config = dict(
    dataset='made-up road signs on poles',
    image_size=32,
    activation='relu',
    stem='single',
    widths=[128, 224, 384, 672],
    num_labels=58,
    init='kaiming_normal',
    muon_scale='original',
    momentum=0.95,
    orthogonalizer='polar_express',
    grad_clip=3.0,
    cautious_weight_decay=True,
    ema_decay=0.99,
    lr_schedule='cosine',
    final_lr_fraction=0.01,
)
Rows from block 5 of a small multi-label image tagger, named by matrix and row number. Rows with one number belong to one channel. Each number is 500 + 40 x the weight over its row's rms, rounded and kept within 0 to 999. All counts start at 0. Numbers have three digits each.
After each channel's rows are labels from the 100 images, of 14976, where the channel reaches its highest value: "top examples" is what is common among them. Only what is clearly more common there than usual is listed. The data: made-up road signs on poles. In brackets: how many of the 100, against the usual share in percent.
# r30: branch 2 reduce pointwise conv (model.blocks.5.r3.0.weight, 56x224x1x1, standardized in use), inputs 0-223
# b30: branch 2 3x3 conv (model.blocks.5.b3.0.weight, 84x56x3x3, standardized in use, transposed, each kernel summed), outputs 0-83

r30.51:465500531619500526500415436525500539405500560433519500539500500500500592500499500500364500500573500463500450481489500575500500500647539500500500478498500505489500500401500500500568500456500500500500500500500565500527509504450500523559500527499500505500523500458510500513434502500500552574500414500500500492506601500500445500500500500500514500504500436476500500483498461500550500445500470514408500454425500568500500408500607456500500500431514415500500500530500582500475558562550406535466500502500599500569473500500446408500560472500470500583500468500500412507500500471500409500551500489500500410537524507500500489500500454500500500503497500437528500500465500500480500525547
b30.51:524507422478433459499469498502503490509522475441424524511426527455486466516560504499478485497493446486384542532532479516478502460472489505460458502485464457516416542482507450493440440515450520494503437537463476497539503438376489464555495479532423489461
top examples: yellow face (29 vs 8.4)

r30.40:500500381500500529609479439500500438500500500500483528500500473504500502402500521500500458540440581455500500589500594426500500457500555454500539500634433500448551483500500500500407491461500443500461500500494500468500500532500500657500441500595500579538425500430569463500535500500540500500457500552442501500512500500500540500500500500434500489500500500500500500612482454498506500518454462386557500500526496500524550536452500430518500500451500500500515536500467510500477537548405500488500500500544553500500500500500500604501572500506558500447500500500500506498500445500500501451500611486500500540592544476501500500500431544500500500575457523500530500500500524500465500500471
b30.40:523510482431475521536501535568510502483544492470440588511497530600481500462474526436500530515542542446552541503453454508513458498499530442572510478535444468436491439489486555529552554468403528507501569486469512459478512529552510494567416513489497509523
top examples: white rim (80 vs 8.2); black face (37 vs 8.7)

r30.16:500500475352549487500596590500414437470500500500500408500550500468500500448500500500515541500556432527500500381459500500565500451619611500500500467500500500540555500521500500576500500500500429494500500500448510500564468500578545500500500500500466500543525468500500468436653478504448500444500500546508491500500500500452453500500452482464556500500555500500500421458499599500500504470500567440470471631500500443500500428500500482500500500500477500490499485500517568500500500500500500451500500523570500500477568500500500544468500500500500542484500500500500500481478559523500457513500551546481418500521500500556500532500500442500500508500500500500500399500570500388468540500570
b30.16:503504443431532491482451506482501523470506556431480430530488472502487498458541496468560500554491486524427498560529463556508473458540538438473483521475509464546515404493521468585485481518547513509513542537466506529469475498500505533626480484509459468377
top examples: orange rim (34 vs 7.8); yellow face (27 vs 8.4)

r30.29:500414434504538464440500500477466500413500500500572454437436525494489500515443500500500539506420656465639576500434500516500525432500500500528491500500403400564500599500485512500481532500457479500500500474564565500541443441434509500500500500500412524543500500500492500565554392490418500500500500473500500500491452500500488500558399449570500500577500528500591497500559500450500500500416500458444500530500500500500495500500500597500388500541500500500500556500500500500500500481543500500500500500500415506500500500500500500458476459500500500500500500500500500437500500664500500500467500514583500500500468500500500525459500500513500527513500500500500500544500500558500500500500
b30.29:458476579506415560485485533473449485506526511495515511421486508499485497587534510456497505441546520490450464501531504485517504440442498547486513492496510537505512501490525513498521493385495441538421449508483462530481500516652511440550563503468549491492
top examples: green rim (87 vs 8.8); pink face (34 vs 8.2)

r30.22:485500500386434500477500463500502500500604477500500532506500500508500500442514500342416491501500461354524500553444500435520500500500500500460500477500502488636500587425500469500518566500580500500468500500500500500500458500505527574500537531500500500500500500520500500500500490500402508490500500521500580500500500500500500500461533460476553500500606500470475458500500500500500500500500500500477441500570500500500500484500479500500431500596541510500369500554500444384500500433500500537565574518500505465529500507500500481584554500500500521545530500502500500500506534538612500600622500597500571450500500500487500500466450510446500492500500500500516469479465503500500500500500
b30.22:492508599464490504535420480443566482510460495498483517520474524504508498519484595505563396480581482460541538486483437521439498551444495427513549532485524571491454457491546511475515506510491495499446490529473534510510482518477568518598490548448457464498
top examples: yellow rim (99 vs 8.4); purple face (32 vs 8.3)

r30.4:424477500500493494522471500521549500500485449426479500500500500528433500373490452508500500500476500523500502636428474505500484500500544586500583499498446500464445500498417603497553486554518541500500500498517407430517523500517529500500500459500500500465506500500500508482481520500701500392500500568490500411579468510543500584530500500461499466462500432500509624589500500500500500500500508500457500471500500496487476500500500500500462527515500500500500500458500500518520500500500500500531640487453506500500447500500526500557555431500580431500500500498500566513500498500500500465500500424436500416478454452545426500534500500500500476449500536500460500552500500500500441500526
b30.4:536489473497581538619477509495559492529549459525561476505499455479484580489495513539481498526462504503476523491503546521517508525485580500478482483396465531554532472497462479471477459591482491432501474510571450467497586525528536492494569508541455551560
top examples: brown face (53 vs 8.5); ! (30 vs 3.3)

r30.25:500500514477500500500500500500500478524571517500564521500402477538551397592501536521500500486500546407466586500512500500500500552410523481500473500492438500505500541500471559500500457500500500500500500462500465519500474500460509500500500599500500500500543427500500448585630500500500500500448527483500624500572437426542500500500500500500500500438517445500500500545432488500497553396534695525500459440460500500598500464406420500490500556500527500500500451500500500449500500500514500432581500500500485473415531500546500500500500500500500466500500500500447500467500500473500500503535441500500500500534499500518500500450593500500500491500436485500500418465500411440537535500540
b30.25:470503522502486457462485462492469458488543477510509510458517513476495436582515575482579492465511485478515521448450447458535476544524507492514488489406485508497496472530472581489532507463452507536446412492490484511536435493494420527569620483402502465479
top examples: green rim (85 vs 8.8); square sign (41 vs 20.4)

r30.12:564489500500545583500500588500500605500500560444443500454540500500500500594538482500418500493543500598500500460484500500500495500458500647500541554500500508500500647500500500468508500446505500620532500500500473500500500533502500516560469500500588471450459500570500407485568550500500500507591554500500500500495500500457534575500500500500500500439500500397488590500500601480500544500500481500500500500429500500517500500537462500500500499500500500500445500512413513420500500554500463448457578431500512404500487435500500500465500469500448500517464500500423500518500500500500490449500500500456618500516497500477511500465500500434500570485500505500459398500500444522500500500500
b30.12:489510511549543420512470470523471580484433478519495492483546469478564475504515494525506546504465514526522481555503561497478482509534430471518486512623538512514511461456446465580465522483492587442527521584544544487526398505478464506438502499561507519538
top examples: teal rim (74 vs 8.2); blue rim (25 vs 8.2)

r30.42:500500482500500397500563500500500592500420578500500422499500597500500569500496500596500555500500664548509545500500448472500500565567451500437508398500552485500500448466500497500629500575477416500500500500444426500493500446500458500500500556500505479500523537500500539500630462500585525516500500500500507532476607374490536500500500500500500500456500500476500500538500500396500481437471557405522476500535500500429500453470466441500500500500500532500500430500442500500498473406475500425500500500500456500508491500522500500555435500450500500457500500500460500500500500450500530500468536489500478482500385478549479500500509500500500541500497500518500502500500500543493500500500
b30.42:524480443505522498490518582490492536482509477497471513505486451514502482517479543547546529533438507512471531503538509451513502504582481514458452469676546520531607478511526556512554467499471530405500563489486526451503426473523518485492483472522556516509
top examples: pink face (34 vs 8.2); grey rim (34 vs 8.3)

r30.0:416597500510500490500456609595504571445500516509500500562500640571500420500500456614500500500512500508500500500500500500601606500500440500499579500394500474500553455549471459536500408500500500527552500500483500483500427405500466634538500500500423500500475500505525378516500500500500500500500500500500500513583499500500500482500458500490453500567396462500500500500580574500484500476500500500500500500500455500612500500500505500500500500500500500478500500500500465464475468500532500500500500500500477500500500500500500500525500558500500508500500533500465489440547500500549599500500608500597500500500500405485500458570500500475418500510472500500540474500484500500500546494500
b30.0:536491487504512413468475515508500459480497474548469526492473482525477507433506510435506590488496524641485515499453494509486470605498533430481560472498509567417459414526512499524481500484495503454438491585486443463480548493438494499511477484517515455489
top examples: red rim (69 vs 8.4); circle sign (50 vs 19.7)

r30.34:543396500500500500549500437469576500600500500412422437500447500481459500471500500435500500500505500500500494500564500500500500574412500500500557445500500458470500500500579572500500453500543452527500562500591578505476473500500500538500476424562500500500500483500500545496449500530500506479520528500500438500602524500567475504573551500500419478501455430476476461500497557427476401489502516500500500500500469500500500500478530500427471454500565500500493523569500442436500565435500475529500500500500500450500500500451535502500500500500500500500500538500500416500500558393580565500658612500491500480501465470521500431500500500500500457594529500508522449440494500561500500547526
b30.34:486467451526502494528563526543533475514495422484532535545493450544525539466450465542440531500542500450587494477503599484536507502460553510465502465517569488452504442522488520485481569489452455519530490489569542581521558482504523437411534484465541513564
top examples: white rim (65 vs 8.2)

r30.55:500500405500530513500502500617571500574491500377500500440500544551500510526500423500500485500500515555548514500500500500500500500500522518428500452442477362469500612500392500452445460477463500500500500466500500456465445504500500490500500500410500451492500500549500500500538500436500517538500484500506515562503500500540500609500500500500408500500500525500523560477500369500459581517500423500500558500431431513409500500513537576500465467500500561532531500500483500500500500500475545500500500503500466500500528474509500500544476500504489614456496558595500500480500506500505500485472500500500500382500506500524456578435500463500522444455528560547500500460500561500611500500500
b30.55:518519522566463447520553470473501505516475502521584508525493487551484517476526413485513480467463443544475507425528516502537464488491491566482490497500509590466543488468444461484422504490458498422429472481500489454442492443454558443510506499577420573547
top examples: teal rim (77 vs 8.2); brown face (40 vs 8.5)

r30.8:500500500500536551553430418409500494500470500500428473430491500503500625606470500335500421500590532500500428451478524500492500519500512500500500471482505398500480500459500528500500500500500500500471500500548519500467500500500500512441500442460421508472546491500519500449500500500500500500500483494457500471500498500500477500558374500500429500500500476499427460500500500516500547497601500577479500500583500500420476500503417500500456575500500585500500500511500500500660494500520521500500536500591500528500523592500500500573552500500500504463556500500610482500500500500500586500459487500597500500518500464500405500434500500500485510500479500500462500476532500498500455500500
b30.8:540544519537514485558517466468524532601487513542470537508544496518552541475550527526483456504462505444516504534410444543463514557563445465475535457443483488483444468587476529485532536496495492520495537439473533525519438485377548506492531488440476497551
top examples: black face (48 vs 8.7); yellow rim (43 vs 8.4)

r30.37:500500500500558505500510500459644500500578500500500520500500543509544500777500500500468454500500500466496500518500596408480438500548493530500485500534444500602500500500500500500500500500500422500576500500478428500512500454490491500469500500500390500500464500515500500500500500451500511500550492547500500500500535474500460454500498500500500500500500500515500500500500634500527500500470500500500420500667520541500500500500500534500522500500500500511500577433421472500500618525500437500500500500500487500470500500547500500500579500500522500483503519475453500454479515473563500500630500484500491500500493517500500498500470500454425429500467500480500500500465533500500502500449
b30.37:485544533485501506543485527488516469452524498460513535489446510536515498557524524547592493489565550483528466511464577498550581480469532384546521520525435562509524457510427484517496576508490535480633475484475488468537496518499502521452522494557482448522
top examples: green rim (52 vs 8.8); teal rim (32 vs 8.2)

r30.18:596471500500500553541500414455500581511500500500494581500500456565500619642500443463500487567500440465500572538533500502500451500500500500500500500500500529500500500432475488542484517455500500415500500500500561412500485425627500500481400511603415501560500500500544500500539500500500514500500481487500500500500562443467513548500500520500456500500500476511500561500547565400500500561500500500500406500500500500500493500500500500500500500427500486500486500500500500500500425500513500554500500500500490460500500505450497406500500500405500437500414532543421500500500435425500454453500500500500500500433500541484477500561500527500500500521500580500500482386500571554500500481390
b30.18:481518475489454592531471493477521494482443507541540538429551513507494525510485483472493460486457564486514469402484526405500495517535581557574509468540487526469514488512539454438532578555506506519408575511484457495493520493578532449503461477480525507554
top examples: yellow face (29 vs 8.4); teal rim (25 vs 8.2)

r30.27:500500463500576500500500344500500455500500500551492500518437465550500401476500485492354500443500450391500500521500500500419500500459500500443500500393505500487500524500500493500500396500522553512500434566587500500500407500513529500500500500428604500424546487500631490500500585500500500500480500530540433500500500500500500487500500500538544500500426500500500500500500500500500500486500444590500500501500500500500500571500563500500507470500458535500550500544500531596553500500506483552550500500495500500616500568500500500560500500500540500500500541500543500542474500500500500566462463539500488500453481542500455500500500492424423458500500500376500500529468501500474500423425
b30.27:463482477528447510512479481489629507535479499397525440472467563582491502474475476555450543494450507525476478409424499440492517474488476434550505504455487502524499510535559451488457478525453522467508525446490499421465569503495496479487492512543457470560
top examples: brown face (54 vs 8.5); teal rim (26 vs 8.2)

r30.33:562402542422544474500543500378444500500480582500500500559641560477423513542526500371503500416500612507472479446459500456546500500518500500500573545500500500500500500500500441500543432475500500500460500417448527500500500500478500489458500500500500555496500510548482498500556489606500544534571500500469500579500500448604583529467525500500493497500499439500500500461500508500500500500500500500416500506500500500500500500500611542500500466500567534589500562500500389500500453500500483559500527500457500448557500500500500420500552482500500500550500500475500500545500525500468500474500500495544500418500500500500395527437500517500427500549500500433430500500500486500456500466500
b30.33:493500485469468556593490428420437472648482476484487501555496431478486470454543471486533449493495522494495480511495515481499527459549500495509501520562548502497524571455501503487543483452525490464481544497587501579518515518452550513494519437484550468430
top examples: white face (83 vs 8.3); triangle sign (62 vs 20.1)